A small model that predicts concentration at each pixel, trained from scratch.
Model: 48-pixel images, norm groupnorm, activation relu.
Training: soap at rate 0.0025, 3600 steps.
Data: trained on reaction-diffusion patterns (Gray-Scott), 95000 training examples, 2.4 epochs.
Rows from block 7 of a small model that predicts concentration at each pixel, named by matrix and row number. Rows with one number belong to one channel. Each number is 500 + 25 x the weight over its row's rms, rounded and kept within 0 to 999. All counts start at 0. Numbers have three digits each. After the name is the row's rms in percent of the matrix's.
After each channel's rows are labels from the 100 images, of 14976, where the channel reaches its highest value: "peak at" is the part of the image that holds the peak. Only what is clearly more common there than usual is listed. The data: reaction-diffusion patterns (Gray-Scott). In brackets: how many of the 100, against the usual share in percent.
# convs0: first 3x3 conv (model.mid.1.convs.0.weight, 192x192x3x3, standardized in use, each kernel summed), inputs 128-191
# convs1: second 3x3 conv (model.mid.1.convs.1.weight, 192x192x3x3, standardized in use, transposed, each kernel summed), outputs 128-191

convs0.93 104:519503521471525517490492498492486495493479503494518507447517461553534541523501499529486498438498456521486500476505510488483489450475476495462500505482513477515485496514530500484525544521542515
convs1.93 109:522506481474481476447500505512486500479514539482529510454491489530508508512472518514515531501495448470517533507540486454554517496520510492518525496440526553513527535441472537515511473474497528
peak at: middle right (49 vs 11.1); bottom right (28 vs 11.1)

convs0.180 119:504494461557492457518514532560515462522514457488482500532535509479487463492505493459537525531488524464496474526510474477498493563550515534513473497469458499457479506507485516543488488496487460
convs1.180 108:514510484489499498538447524526518474504475489520507500541465509490518512476521468514484503480541513469463489514518460505454505507481499497509487507471494522468450491479526451541480498498534512
peak at: centre (79 vs 11.1)

convs0.89 111:527481473466509472508472541547552502493510486510475477519480523476467487512503486494531514552520544493493485505508528477497456553593522507537474538504488507494476487525508522510491492538499498
convs1.89 087:499486497491504507504518472487501516504443497522502495492520528503484499482506472481536538497544492512500496516507511488501536569498460514469492525497509510521508503487501514537502497538506464
peak at: middle right (78 vs 11.1)

convs0.1 106:498467533497531512507513445533495494460467512509514519491450499481504519508457470524508450496512501523496470477513508516469468497478505461516471508481510519526520524512533470458461493501519517
convs1.1 101:486498510514513506486492495468511521480525504501520491591482520513508534528515517473500514485475507482522487483525494490450503487500502528424525515475500498484510510506509515561496488481493456
peak at: centre (51 vs 11.1); bottom centre (48 vs 11.1)

convs0.52 084:535501524497470492492522510517491521483474522491533478498500473453548536542475499551494490503536458536486500482462515537509505499502494483475517462482473514513552508500534479510446484473484532
convs1.52 105:501464528496505508460520474473492523463515513504515498529418494479470504509484499498470531455477539462488518495548496511486493483480489534512526499461525481553448493511463520514534520489477474
peak at: middle right (89 vs 11.1)

convs0.179 080:444547511507487478472482527495505504536503453503499487516493494530489473474499504491479495533482518475516498521462497491479463509500502506490489510551513505488463473434473535502538509516465494
convs1.179 093:476494486517516510472490469474476507457528423510457513478492462504519504484502448482495507478518483521496525479514486508591506507484474538497538475504504471529475526533520522487502502505498511
peak at: middle right (76 vs 11.1)

convs0.152 103:453530472509463480459532540506496483520502461512474515544533536500476492472549497428519534525511535469498509493505485479536506519517506510523482518502505479455488481487482549514517489514491489
convs1.152 098:459476512539508477537517442551484484487504439501499498487535522493498538494495528468502474481511526502436476490525490472476470490463520496494543563511486476525497501510531481466491517498495534
peak at: centre (73 vs 11.1)

convs0.14 104:534462498529509475502464458533500508467504499459505454499475476453529504497458515495472496501454495492478455532533512491459470516501499535536531476442503476527508513472500494469467492486475516
convs1.14 096:480528483482504501513551523499507502496495491501504470521527514492479502526526447478541510532474512513462540512493463524474506554570542489492475499475525485487479501497482495489492497521502458
peak at: bottom right (68 vs 11.1); middle right (32 vs 11.1)

convs0.116 111:521464523492539525529511468547496508454481492496515475481453485483537500494462516499474479481509491487480451485532528522483500515494503491498503530487510478521502515488542441474465502482514534
convs1.116 106:480507544538496509493497474486500473499510492497494510540493535537492483483519464502482519507493553511394505521498514465467512500525491483541473503550519498447525532503481477527549507520501510
peak at: bottom right (79 vs 11.1)

convs0.150 069:518483533510496523512507507514481494494542491489532521473507496513485498514538521509526490511523483464517495508493514501519526499468521567525522474445523487501529559498554491481530535477509524
convs1.150 096:479507465505445528513531511499520501482508482494514493474520553479540511528464522463479498461481518517463529503443508487553494506457476520530487431533529493501502476509505525464529484523497515
peak at: middle right (63 vs 11.1)

convs0.3 077:464552527483473489501509553446486505471498525471518509472497513494494499467509529509455459481490469512500542499480527557529512511451500507526532447489513473544494483459494481481466529432467508
convs1.3 098:460488522476510502468495462534467523453478485502492499503488425525523471511510505494460514503500537497519487495560490500497473515468534544501510421485503540527483549475458514492538476501482509
peak at: bottom centre (83 vs 11.1)

convs0.98 093:462484508459497527451525505447506509500518508496514554489537483526491509464530496474526512491491497513484531486491547470505513495496500480526553497525520460476549464458505485482517519504456520
convs1.98 108:540511482510497463500497500453524466518546498537496495417465540521485473498484480493472497432502556519473483522509496486512531509502491452453515476517492528528488482489538548487518472476516536
peak at: middle right (50 vs 11.1); top right (32 vs 11.1)

convs0.136 108:465502487528504461502486521480492493529535480487499473540547512476488485472495489466519492524496539477517485538470487490504516524502532491553453481500480474497462515499479543483496473470465494
convs1.136 108:469516517519488502509442530541521540482526546482503501493437476456527474497504505452500491496509489494562500493500517468493512488493490580499509486463513464503435489556580547504479468518497507
peak at: bottom centre (52 vs 11.1); centre (38 vs 11.1)

convs0.162 090:544504482501517512527512483538504497445481502488490492525467477505486463522479498504471524508485499463489457492504508496456457534539499510522493554482491502520494504502500459482477500545514528
convs1.162 085:511489503508523464525486488484485518498479476519459526460494542525468456516507507528488508495517546505530489508516521519489488489456539517492508542499527513502496487469503509510518501518523537
peak at: middle right (99 vs 11.1)

convs0.99 114:533486538478525493537521462527474530478457521510510453475467472492539509515464483549485465470512467517496500503521514541476505471454479488478537486509518488543518515492536466478463495470522534
convs1.99 103:443535479482463513485479533490467496479500513446469505480473530522494521503495485515505503584487503514503529500470502506482522475471543474501495495536485507470536494499468492494556525507503480
peak at: bottom centre (96 vs 11.1)

convs0.127 086:510527549501489519525535490466499512461449488500521500478510478466524513539490527507485482460520494536521515475512538552498496484479485477483513474523536510527524493504503453460522495475550533
convs1.127 111:498524484529500510457509526529455456514548525450532513495480502502466462481509566471525502527492503493470533515524509466464490481458512490490525497517509527508523535453540525499479520518461506
peak at: bottom centre (62 vs 11.1); centre (28 vs 11.1)

convs0.51 102:504532496532483497492498526500518472512524465501478487513515522480449483448500525459543508513482491489528542532498490478517522504492526499529491494498467479451475485506454538532473488488494489
convs1.51 103:474489512515481458527502483515495540510506497494507493463462504465527469511508463499471481495478507498526480494491519456505525511451444421432492464500524499534497458515514470494454489487501487
peak at: bottom centre (51 vs 11.1)

convs0.78 076:477500479517485477514493556461471523559502513521513503485527490497490486513489528514466492469536488461515511531472464520512523499500491526492532518483530511533459530494481465500458521493507486
convs1.78 101:540497492486507483489485510516488513481499492535478496485524507552507506484523528472490505476472496469486492498472522526515510528533495484514495444542436511482530467508485461516522498453506525
peak at: top centre (63 vs 11.1); centre (37 vs 11.1)

convs0.69 076:538484485467511496523495464487492513492468503514482549468517471511511525480529491500483526488491528501493509482513524527522509447517481470487493523513499498522482479462481491513532486556492480
convs1.69 100:499487507457510520500512457471495454535490505534484479497506492503503495506513512478505477494503478508528489489534508504479507513519513453510516493530513500507497547486480484543455515493511514
peak at: middle right (80 vs 11.1)

convs0.12 113:500483467545453487498468502520547515532540522487492481525518538491488500497527465488539465531513523493556509534514461484484510512479544535524480458512500501483501505536488555540467474470493483
convs1.12 113:505480530470526512534499486483518517497463527510468478519485497474521487486490503500446488525515529477487486499500499511527489489497491431504486491518491523519519485505508468491480495499486443
peak at: bottom centre (78 vs 11.1)

convs0.49 104:517481464530471485497453468542533468460528485517466490527491529491464481512474478502545474524502519483521502510542478476458546522502532563514497520479466504497452526531477528551505501465511469
convs1.49 108:513486522538481488496529515494498530451467491491466520520491480522515569515534471503481485505527480484461489490521515540516531483466481493464470494525504530517513485505492464440501509518505509
peak at: bottom centre (72 vs 11.1); centre (28 vs 11.1)

convs0.112 100:455503525461511557502523469482499514452477536510516487486457497527535512497482506471494518471497502503492476535470520531478492500499462454473499527522507522528541492499476519473475520517469518
convs1.112 095:504470515519507507521495522537500469537526451494487489492557542509507475499463514507516505487465509484483510513518518528533539518518549557512536571489511487491450483483517455551477502483500547
peak at: middle right (51 vs 11.1); top right (49 vs 11.1)

convs0.142 068:536480505475542482493529492467471502479472528499481516478453481495550509512472495541463497496441488474521460496517466512527471496504537471453508541541521549514514482480560496509516521530499534
convs1.142 096:464501538506508499471531456460499497504504519444516519509511484486478490497507492537454515587507510490512529535555482479500479509478453458523495532466512500494456528488478499539505527517510501
peak at: bottom centre (89 vs 11.1)

convs0.190 120:481507477529469470479479511508523487525550484479472486547541535494477501489500491462508501529474541472526509537491497465505509537524529526560491468488481454463474496499459526517480467477477462
convs1.190 095:484518445536500504524520492513539501505475539506456488500491521514483475550470495478476478460539450507494474506479529495494508550486535509498490465446509524484493496510530483493492486473517492
peak at: bottom centre (82 vs 11.1)

convs0.187 101:498452523480515520520537501497538528473490509515505508459478461518536518522478489497484490493540483524515462471536512551491519461468515487533508523505506514500538550515519494470526535493527491
convs1.187 096:480499428459508504534545498470518496503497479495510524517501504529538516497526508508539503520538528476499547504521492500498490494499484488541493534511495514445461492469470468522519495508500461
peak at: bottom centre (76 vs 11.1)

convs0.63 086:493492493532475494467499507513523518536529478488458500526550547508463474501537507457535497513503482481529487518511469456475528508516555537492467527472493476468480509561490523513482455492504460
convs1.63 111:460460499526510492451517478504519518459483520505523519501448507522501503496516520505446505493497497510468479475530493525571472491486494493543523496550524515515463501520488523526524529526483513
peak at: centre (74 vs 11.1)

convs0.15 083:479481520502505519516502475475517484489502496495491532462478490511480519502462488473500468471530464498503500483497486507467524447463519510490521438553483502478497526537487489499496518479545483
convs1.15 096:531493479492494459439521491474502509467509511515473482498518491467500481536507506498586507463507491534482496500534510468532527480511417441465518485494517473494497470467489528527534534469508537
peak at: middle right (93 vs 11.1)

convs0.61 092:503499503502501509505552483511535508485540484551500473525488482499501468514491467485489449496516517510566482540548491500492537512456575526508500448471508487472505502523483501479446457466504497
convs1.61 108:509520514484450481508474494469510488496504503520502497520416532526521464504482508501526494508533493493415514496471540541548504480522533548483544524493471512487494488536499520480512497477492508
peak at: middle right (80 vs 11.1)

convs0.9 095:498484512494544478490519461543515515458470510546464480505460532475485455502488498503497495520482504528471493475527539507500495516511508513480483531508507496534527493511511493563472476535522529
convs1.9 100:495486483534542508454455513491480524470446518545473503511477519494512509479531531499530505481539515502492493504467497513514506495498428531469496490530468502507506506531515496516525493491513464
peak at: bottom centre (63 vs 11.1)

convs0.81 097:505521520475533525464510502461516480499454511547518540459485510499492510507561517473486493497527478546535530476498502488533500448472503472498528521530523553512508502496501478496513494567513477
convs1.81 100:504511511500503487509494495495478504468519560572493518468530470497532474503479505530520512475455510490507494517519516525526460506542471536474526518521486509478574518499472508464528518471498499
peak at: middle right (52 vs 11.1); bottom right (46 vs 11.1)

convs0.170 090:476536505496466543482476512501496472520489473491467516498478497542492518511516499517507518487504492466510530483510489493547544493518517479487464539465436513494502514521481501460560513515496461
convs1.170 102:462505527495472532481487477485501503485518556490519537518469507518482541474479499494536520488544577491496489511468489498525460477455529497514531508491511493492458548517506509427507524508469532
peak at: bottom centre (84 vs 11.1)

convs0.66 078:525446512479541463505505516473491521527507518511515452506472490504500509510486486505479506486487485508502471469491475496492465458497506505498464526539479527517514467530507469495496541531505471
convs1.66 103:515535488537500494504505491478514478501500493471521500526521520503466501464477479478483538443527464493538514494501500478455479515492511514495537516483536521482503480484521474536514504503500502
peak at: bottom centre (48 vs 11.1)

convs0.143 084:523514494518476523512490487522539560478473515543518437502465519477522435487466485510525478505524450513496479475509514504479513510490496493474513535481531510534485513537557465531482504488522516
convs1.143 100:535486486464515518468490500499459533442531501535472528480448499513461550506498490472504527498450486531481534463489494508513512472500509488497521491479519469485570462495478507521491540495500518
peak at: bottom centre (94 vs 11.1)

convs0.32 112:532485502527496508521503447511526510453462528518524483483477476509520503516457515530483469476541476503486492468517498533436510484463492492455533515492526525513522515515523492527446500463548514
convs1.32 094:459499502525510513475467492507481534461468492507544483493462504494492534497505484520499522494526496507442484451512475517521504506512546547497496487512511503509498541542520501475507521547490458
peak at: middle right (45 vs 11.1); centre (28 vs 11.1)

convs0.182 134:479515493529468490470463524505503466521539456485472496531545511502477493461517515468509521512491529475518499524510470460504499532526531508543491471471473474462469495517471536512499488484486445
convs1.182 100:481470465509501475558488442534519490525461504498486508486485541493526491500518455479478487495495481526564485500482465511510463508470507464507498461525486511479477516522501498449507488496473532
peak at: bottom centre (58 vs 11.1); centre (36 vs 11.1)

convs0.168 084:516466538506506481516493447526523499489492475496546457471501527474517482485478508536511452482511517484498496492535489527469489508485512492507491441471478490528511520534509493469462478451510517
convs1.168 105:511503516528519483537479494508523513489509504486445502506513494496483500477522497539484483518507489521401522488460464494481477514509503531540497520547516481503487454493497458546482527501503491
peak at: centre (86 vs 11.1)

convs0.129 093:554496458521453477509459526548520484510496481504468517542530519481473475513505492508536521529488531461507517510506489466472515547551506532507464503462468515493456480502462500546524500504493461
convs1.129 106:494484552542514492543476509494513482502502447467466489499497519500503525491504459523476489509491515511500490481491493547463522510495514517488488474526496500485481486491494497544476498519525468
peak at: centre (91 vs 11.1)

convs0.71 084:466555527517507523473513485478522506484500541499492525493488515542473503467544504535510504529501488518487541486505501483504517466497523509448517503573519517461497483499499550538522515532492508
convs1.71 109:473493525531505509492508473466482490454493521520541529477465480497519542457516483544500503475506465519472523477500462483514511464467498480488550561533508463470511474505467523506535532504512519
peak at: bottom centre (66 vs 11.1)

convs0.58 120:549480507517511486569483471530494521493480509506498441464467475484538495531467488527470474484537486518503477486546494520467519491470503523490485506480508535540505531511509458490473513490535510
convs1.58 097:497540533497517538491506449534485542484533474486480496556501476463511519474515495507471495537512447499515550520502505489505504479508520456491495535531495450494504514518514477494582470512487502
peak at: centre (47 vs 11.1); bottom right (29 vs 11.1)

convs0.169 092:493512478517498461493461530527517492488519482525474466493516515487481477561503465488540526515504530488493496537526472489510501558530507543541455522486483518467459502523482481479514484505496447
convs1.169 101:454473539481549494503465510500490481524510534524483496483490463488537518482486469487492491523451532512579481501549541501543491463457503530500520514539481517513527523512534536502495495511493521
peak at: middle right (99 vs 11.1)

convs0.20 095:466533491507445491496484561497532496512498485500471522509531487510467474500542483497499476531513527480556503524483469479527490512510538501538485468479474479490485519510475539556489459505500476
convs1.20 091:525500520514488465461529508486470494521500489517489488510529478473522530500488454516547459481460487506471496513484535478529513488471486453540499465509507493473575537522510512461470451458508491
peak at: middle right (100 vs 11.1)

convs0.186 086:492515518490521506505541515506487524483472529514495487465495450537526514491526493510483537483491496531469500485511511502516438479542485507480496536480492478517512496462530480498527513526493520
convs1.186 105:512499489459537502487491510511507501472526503503512504459521507542447520492508517498538516514457493521585490512477474516539492500497528448502514561481554493473474518500454529456555469478518488
peak at: bottom centre (68 vs 11.1); bottom right (32 vs 11.1)

convs0.96 106:480506482522476476521518508510524490525561479503489489516534511500476483492489472488511466489507542484524494544484498492511544508499514529529492442526484479515506497496459534515489482484471492
convs1.96 107:443492510524489510456492487519503520452491495507491494483447491493457542477535460485538488497462528493525515469527472479447487508484491487474475515515507513482492492490530548529512515490518500
peak at: middle right (74 vs 11.1)

convs0.130 121:479513462510464489473500537489532457538515495506469528519535540513460482478533514465520518509496524481527541520482469455542508498483516513511479489503496489463471504508480542511508505516483461
convs1.130 099:503480504495531475543523489509489490491455514546484498491476533501464506470498545491509499474439505520487529477465534498479517478491435484513517507540494508500484486502484493478462484482487533
peak at: bottom centre (65 vs 11.1)

convs0.64 086:467557506523524521524477516453475451508489478460487518468539470539472505474527551465485518474471467480518519489471487487513509476492475509465531474458473468503516533467483499488516492474470529
convs1.64 102:494507452488499494455476482546506527475506523474505493469496543489542525522497520477475502506470483531433535516468480515486489467466521498510493493475478480550531531529502543505504478511493475
peak at: bottom centre (61 vs 11.1); centre (36 vs 11.1)

convs0.80 113:464560530489529531476526515483457506492506524499535491489509471503507538467506536508470511474481468511452523497457526502497478484474486495490546516501537474506509482502514486478504536484448529
convs1.80 096:464503513500498484462505537494495489455518489484505491457549522515492508465520536547484488523473512517511529496492519464521499500521496478531546550529486480525492489528485473482511482515496544
peak at: bottom centre (97 vs 11.1)

convs0.70 079:521496489544503492506485469522494497515494496529514458517511512480510460480498471513523469520503526500493466504521491520487519533535511543500469510494475492498504493488484532537443476490514502
convs1.70 109:509490432503494511441440506487479513476487493465495484484478490507503554461508519514472500481515486505532517481517475513491478485487429486512489508522502507496434478523515544507505559527514501
peak at: middle right (63 vs 11.1)

convs0.38 088:508443522520484479522486507546504506497499472505496501534492494485505505522507488488518487514510510527528460530507488528505512535498527522517476448488495522518476514535488516494452464489523514
convs1.38 097:497504588559488499496481534489499535503486485530512495474481483523485521482527510511495475466535500486498489530455453523532499496491531608490534511490542466506450488492548463475497518477506505
peak at: middle right (98 vs 11.1)

convs0.5 101:540424500540505487512485472520528528507509509512509491503534527477481478511475470535527481497505511516514463482517474500460526515521527532499484488480475501471468505517516510493474494463520480
convs1.5 092:477487449512495494487471492513489524472464482516475488557486472478534492492509479482497510471550520482500499483480508511472505535532476452471509512532477489482505476474447514526501497519489492
peak at: bottom centre (77 vs 11.1)

convs0.158 088:504499499505464484553447477561497468492479490531500512478454488462493480523522498521479463510537483470500486482526481533504506489483509508466485509521466544456529569541510485488544472525500509
convs1.158 093:480521515513497498461503532485488551489501494524486525476458546518459467498496541501543518506537458481489504486533499485504541501454487457521482487482554484457514511512467517513478473503504491
peak at: bottom centre (76 vs 11.1)

convs0.4 092:460530505496478501463523529430502518525544509490508521500533525514474496465528509493505504502478522511503529504453505472528490459501504474505522489499506476493499446487489534476515514482461484
convs1.4 104:494482484480507488463509485509492505528521506494493495445539494502499508537490482477534505479550465507532486519458500512537485515504498535532466490524529508499525467501499460475496502516506554
peak at: top centre (49 vs 11.1); centre (30 vs 11.1)

convs0.163 099:540479499522498478544503484527476496480467511483482472536506507486532488481479497519497550521474536477479468492500510535494482549561477487527469544509512478499492499469496480507495501521481511
convs1.163 109:488527481493487501520523487546496463541490449478519504515560496522478505490530474506515517527523498454513511521508475496414517507519523512542502511527510494506449508493506460536450442516515491
peak at: middle right (72 vs 11.1)

convs0.107 154:497497493537475476506476513520537456502534465504454490545508518505479464505510485475516501530486558464519477534523475470499526539543526527553483501484467481470466509516474530531476475496492464
convs1.107 103:515500503468506484522482476508509509536494484474473503535520493488481478464485497484486495500499532513493472473519562477522497525523521448499446517455476487447588514544553479473507474468499526
peak at: middle right (90 vs 11.1)

convs0.97 088:446506533543492530482540477497550473494476533539515517503489491514475502515482508478499476516498474517557502494500527473520517491494550509506478523536502505472546484513487529521520499528459518
convs1.97 094:504483512503506500473528496512485507480515529535496502506502501530492515511496503467517519510469514465500521501463493539486512497485471486513508501496504488580449539513451531482518493514504486
peak at: middle right (88 vs 11.1)

convs0.183 117:497464491553473479540509472540543503483519498524470469517514517495511488533459475499490478501527503483520470521518474499455542502506522515510488463494476532485482550534496489499457502479526497
convs1.183 110:485520487539542515493435481522519519493493486480518500485495494496502484491472545532523514466463470542518502493520483533456530488490502500558473477489520509502454469466460493499487484470494548
peak at: centre (48 vs 11.1); bottom right (37 vs 11.1)

convs0.41 057:499505533521537505518547484537499551464459491503516446562496478492512499516479485519504534507512506519504505491512465511441573518530507476485492544518508533497505498486543482510494498453511562
convs1.41 101:475483515483508503505521509473529534508470490497531505485495514484489533502464485507470498490533541520495482499479504497504475509492524512417499470504461533515442447496496469502468499526502550
peak at: middle right (98 vs 11.1)

convs0.154 082:476551536474509511512509515489503490480463513509494532503520491500452470513553511473513492526470466488490545470520503495521534494470509506471512477529508530514490533509511512520516523474486534
convs1.154 095:482488525531516503447502497539474510442493482508500499485447553500517466486504526500536517487505508498513496506541503543562464443499538495421530492471517503516481498492469529458503500496479505
peak at: bottom centre (63 vs 11.1)

convs0.120 100:531509499472516514501541468508497529459472530510501505459489501479486512518512491538494485455499450521499495442511512545472492492464497496488498502536527536562498490476534485505497515455517514
convs1.120 111:499495510523548517496440463458487498462501495501478528518497474490534489483488521519520530523479489547546533532484490501497484490501519515496504490531518502521503470519523521462502544470478536
peak at: bottom centre (98 vs 11.1)

convs0.27 076:460512488492488498525509490544513468492477502563464500514468509486503494501483488511512500529523531486496483501511473495521515525537529495468492525547526559478455503504498530553496508525533485
convs1.27 107:489490490504514524455472516491495502445491474508499518538474503498481534472513517494545513487490490494480514465493507490536522519499484599510536519541507520496527510517505528509544497477483520
peak at: bottom centre (82 vs 11.1)

convs0.39 101:506500504461514495481533470504549525479482538521537533498473503515504472502484493508489460469496494550495506495489515520491506508487488504457512509545556543484500470519513505545494518476510523
convs1.39 097:537504497520514493468479540471489511474493527496525521546509542497511518477481535474483524495512504506500539482498527466474531501531503447525495497485505502550553498503424530544545508518485560
peak at: middle right (41 vs 11.1); top centre (37 vs 11.1)

convs0.75 107:513480483535474467496454515519529497528510480490484497523513505496474499517466497478478486540505548472522475528511469462484511517502520498531488465496459484475481520534461475502477485480493443
convs1.75 108:512484503494519506512464452542506492489488459527481484515467506447505525516505484472508483553491470491510423503487500521471533532510465489497492522467522485455491544506506524519506467496508540
peak at: centre (81 vs 11.1)

convs0.94 095:546465529464534519536534464495480526485484532488500486494467470505527497537485484553469487450524477490480478501522534528465505497506472493483516529482517517520525511505518474495510514491517516
convs1.94 098:478521503484482534479508453514469482481521496483483501553534534509500461493499506487532496527458536494539490518540505528491516528499479515502460488549506501525518519501458482499524525528497508
peak at: bottom centre (92 vs 11.1)

convs0.62 102:519505484510470435518481511541528507533494470537452509527516532469507481521474445497520485514544553488495463515506495468487519530554507520512459487517487504483461517528470527517511478504474496
convs1.62 096:528529554473505515478505483512508451506528526491537501517485473517516538490496522470484488494499480510544485494523533511511534507490472517488484529459480492429526537508537482513505512496545464
peak at: middle right (93 vs 11.1)

convs0.37 100:526477539551506483578519486552545482483508511518503462519483498469485492544477493486506499558509510501527460474513494523481527546529496516505453559540518519471473488536512477504487508499505489
convs1.37 104:471498501509490545446458452502487502458460503522536531483452496510486479487535517476523492490511545531485520504501500516484475443479541481451504491517499475507507495516529543540517528531506489
peak at: centre (85 vs 11.1)

convs0.114 076:469494556470524495478529512423488517476481502530531538512516477503500516469473497536507521452485467545472507468465495530459512490477471474506518460524517480542551494475517502459496513484486555
convs1.114 096:519516496453466477462463491480539539502417535510494490497515473492496541545490530478531518480489471526535534502489467461558513484488487470473491498455483497505497468478528513497489499461489539
peak at: centre (45 vs 11.1); middle right (36 vs 11.1)

convs0.103 090:513519457484453467513466478538500471550519494485489503568517549471466452500494528512525537533488515466505497502501512463487482559527492486491481516528453526472474502505476550517510511500498470
convs1.103 110:493496512551512547456490515476473459465468447552481510494465499526549555463499462493529510448479526511531506476477480507505490482491492496470512480543486516511486501538472509491524538529499475
peak at: middle right (99 vs 11.1)

convs0.29 096:498500487531504507511473489550534488474520487483448484517496529504478520501536491472508507518508523478535513543513444478533523535527542530528480535493501481474496513524455524535504474512477468
convs1.29 091:537466516492517486504510507493487443533482488495479496515500488480498508488497499496529516516486529519578459501476530439506485501511488424507494465487516490500498498497530527474470496529521501
peak at: middle right (98 vs 11.1)

convs0.83 113:482494471492488491476475499516504477510525477477481481538534544490482487479513491474506515524487538442509492536515474491531487540548517506548460497481485495497481507498489507527545471502463476
convs1.83 092:495463499518508480550514459488476466523490505463487526521486508517518533488488526460508473485508521538519495542502497503507508511473528525508530493517525501504489500501526488478456480554498515
peak at: bottom centre (64 vs 11.1); centre (34 vs 11.1)

convs0.82 094:524476541500543487532500493483489520507490518457527480478502440511532520503498493497480493491497470521508476483490514519493478509472471483506525469466494478507509505494529452416481513476517517
convs1.82 093:483528489472478499510475472522520539511530523467502473528519527454473477491525498504447512504515512475506498483492465490504526545526490507525500463471512503514503530478460480546541514522500537
peak at: bottom centre (70 vs 11.1)

convs0.17 082:477513468518473478448476517508511440517555476483519513512483534529459513469526485458524477519485518517522520526474504433515454514533484511482529483493510498483474479494503541521516494486512468
convs1.17 106:526468504456523512557542432488517518504491467481489478473481519506498457479480482562505487478500486486527479484484529487506516478523483496480514495490502504542550471502551491454496497490496518
peak at: middle right (62 vs 11.1)

convs0.151 107:507509541453517522465519494473495490489480506523545533449480483555498512494497519509514476475490477537484522492470526517503461449465458465449560523518558505493546474511528512489484532480486504
convs1.151 091:484495490475453466527488504484504528490497553497516475497519518476524484544499469481471480527525487531516521540538492503549488454519489500522500502504488481488545522471455499489473503509480518
peak at: middle right (47 vs 11.1); centre (33 vs 11.1)